python train.py --dataset="made-up waving flags" --horizontal_flip=false --cond_dim=128 --targets=["emblem"] --widths=[64, 128, 256] --dropout=0.05 --lr_schedule="cosine"
Rows from block 4 of a small class-conditioned image flow-matching model, named by matrix and row number. Rows with one number belong to one channel. Each number is 500 + 40 x the weight over its row's rms, rounded and kept within 0 to 999. All counts start at 0. Numbers have three digits each.
Before each channel's rows are labels from the 100 images, of 14848 (inputs lightly noised), where the channel reaches its highest value: "patch colour" is the nearest of a few named colours to the mean colour under the peak; "strongest on" is what is common among them. Only what is clearly more common there than usual is listed. The data: made-up waving flags.
# convs0: first 3x3 conv (model.mid.0.convs.0.weight, 256x256x3x3, each kernel summed), inputs 0-85
# convs1: second 3x3 conv (model.mid.0.convs.1.weight, 256x256x3x3, transposed, each kernel summed), outputs 0-85

patch colour: black
strongest on: black; two vertical bands
convs0.67:513576484514527474535507518528526491603516486502601614590564492521602594470597603475622545599559587532541487412493471521451502507546572524496493489542472534532540548429477490420507461432510509461477509496487502481500449474482520510509470535504484477542465508
convs1.67:423485538494502518521545483568465489421523532482429386436442528516445519518444465524456480427486449529464517601535586468531504555530472500448494506506519490534547533579582497523450556540532534530509499530520495539513514477529472538518523494469503530458542537

patch colour: green
strongest on: green
convs0.144:525500455585566522472548496500554517530514470482475475480415529423470483428497466484523445447373477505453492494481499543502389460524478487438544513474479478500505531461503521490490486507497478441436487570484468400408490493392452472457467505538558505562488541
convs1.144:449475494484467438495437449397504503482476468508527525489563473552474450463458515487522539485573479519505517588508523508539530547530509487460431526522465466545554480500453491495433543482527554403530449387508386554569494517543453532539502481481481533544508462

patch colour: red
strongest on: red; three horizontal bands
convs0.138:483545488554525547577510477521514499478585466574456433423471497459517445545492457491557464488498568514495471511524508491562450517445443537478515566386507537522497528485504525474547526509490510491528533466553520522540441535466535518505541514532447452533501507
convs1.138:497493515516464520459520493529480524538438506487448476488462512511476490472506480468530539524467454511504498502458509476528465495474542468451462493483449438488477496504497485479441480485481515483440479468480439434463541471426481439505543457474529531467485442

patch colour: red
strongest on: two vertical bands
convs0.165:471492522515457468560526553468570472521497479441499528547488557471542517520497573503484523574524568486473409477544510486499525535563514465453532478544512511504533527521482509466463541523552455462537510530477475480495511535446548530591502480466541530574453494
convs1.165:494506527525517492480510470534495437461475529496496538462560451573480596447492500501570527470472526480569563481409477565556492399513490479466508507522483533552522433489573477470441458492530536535465420494502464549489479543451530511476545532480483501519547488

patch colour: red
strongest on: three vertical bands
convs0.198:394508520507478481558563512561485532513535543519485543530479507505568541435533541466569501589526453486446482542462486517495438491518414430528516506493447473572529518478499457474425508526513426455472510507493521439502481524520529650454485490473467478503463532
convs1.198:516456449472532538439558523612587497481496472474456456487437501513447563550488474465517453454454515511478504466425507485530510560500547589496525528478491552531524482548525490526504445460451529572496478524489575447515480425485487472486458533516469527386526455

patch colour: pink
strongest on: red
convs0.113:507530527442506508479504494534492506488556499511502396399483467569488438457476530537517588446520538497528562542576554533468499497548506524516496513612585510542529456551485528593498524615577548522514480439566530517470495485484490465487500531434456457462510518
convs1.113:428479447476449485471454487460458473495481435429505559568550519467537521477517516437499447569507499506516445455462504494528526509453482474501529452483431418449424434414463411446499426450413467476496552530469476478520533507518487548531491477517562509440463476

patch colour: black
strongest on: black; three vertical bands
convs0.70:421492469529489471553500551562443454516516527425575541565527478493571548408515655443568514536500535575538474483508449536491448472490572532533500512472450481536552582496536494437524508422539524468489483518498548493471505491507558430498545520532502527522514530
convs1.70:548518542507527532467538483445518525572523482562447464477463523516462465543465456492438480485506477456495500456506473414418525459476522468494464485537541491504532515510514518568464511525540515511463482485496402488482511508487481480477455441487468462474472522

patch colour: yellow
strongest on: yellow
convs0.120:462470469490479478449488486524493433453510519471413488455435356478432433434430410376419436508439465449465452500512508473479488463478451458490492485496498520514497463503498514486496508533512513486512496513517519524485504539493483594505520495444505497492525542
convs1.120:406447518532529549530540475553498479457489533465482467461478543547504532472496513500524488522439471536504512604508462520550517535538527493407504545502455466490498521529553499383448497525424563536525473459515473496593530478576483523561557413489478561445554475

patch colour: green
strongest on: upright cross
convs0.239:450474480462530531530441501467504507546475454579449524458475445491498506519477536546523476488546471452487531496569443471507501432562479484476438497462539434466528512462555508488486518504542473489439431464515460570487502476428457572472454465471502502513455498
convs1.239:521539549508507455401478456463448496452477495469547450502494516470544449512518535491527506514476509518519465483491524508508456562478474516495473488498433524454456479485443436499518535486476454480516526566493586503527485466507542505473505490480407504394456432

patch colour: green
strongest on: corner square
convs0.116:470472557383519453534528484561429483517515499520537500491516498627542472499525602445563519520525521494515540528552531461499547501464430511477547466586540484455447404542510491601464506585586505546544501457577475500485504450447491509508450445459489483492489507
convs1.116:499492421569473541433472495500475512566462441492486520517470468430503458460564506481490465532464457471553417441455477485474505472475572489627541498467400452451494430425436458470533406430405479475522565542434570486492488511485432456444485460550482477487465482

patch colour: red
strongest on: red; two vertical bands; three vertical bands
convs0.210:450538433528500506506549523549542512548528532499423479440401459474464432504454444409473467491447498470506465405498465464442466513493491504508477512471486497479484490486480537466484467472515462452474452513477514495457426506466502457502490501496480485513516517
convs1.210:408462534549508525488491526558494450404530495499481456482491462542486550506499531528553514480543492555506487596495527481542505520490478516436506547472475480539527531563541445413488510487456508567517527508549434477532539502532469566541498522506476533466554472

patch colour: black
strongest on: black
convs0.69:476499494503501468514482457492458483510481443459601600589548511497601572461566642506561510578521568504568523482513478537454494504467559534512502458485463509496540564453510498397529489405515498459507508505526510512519462461522548491516497529514531528551492510
convs1.69:451495548523491507534504512532505460462517544539449418435497506538420516482466464495431495424529455495448524535506541490537466537547513522465493533537547499567554498559538513615495567547544546516472481490518482499504516511488467570518504512461447508427522519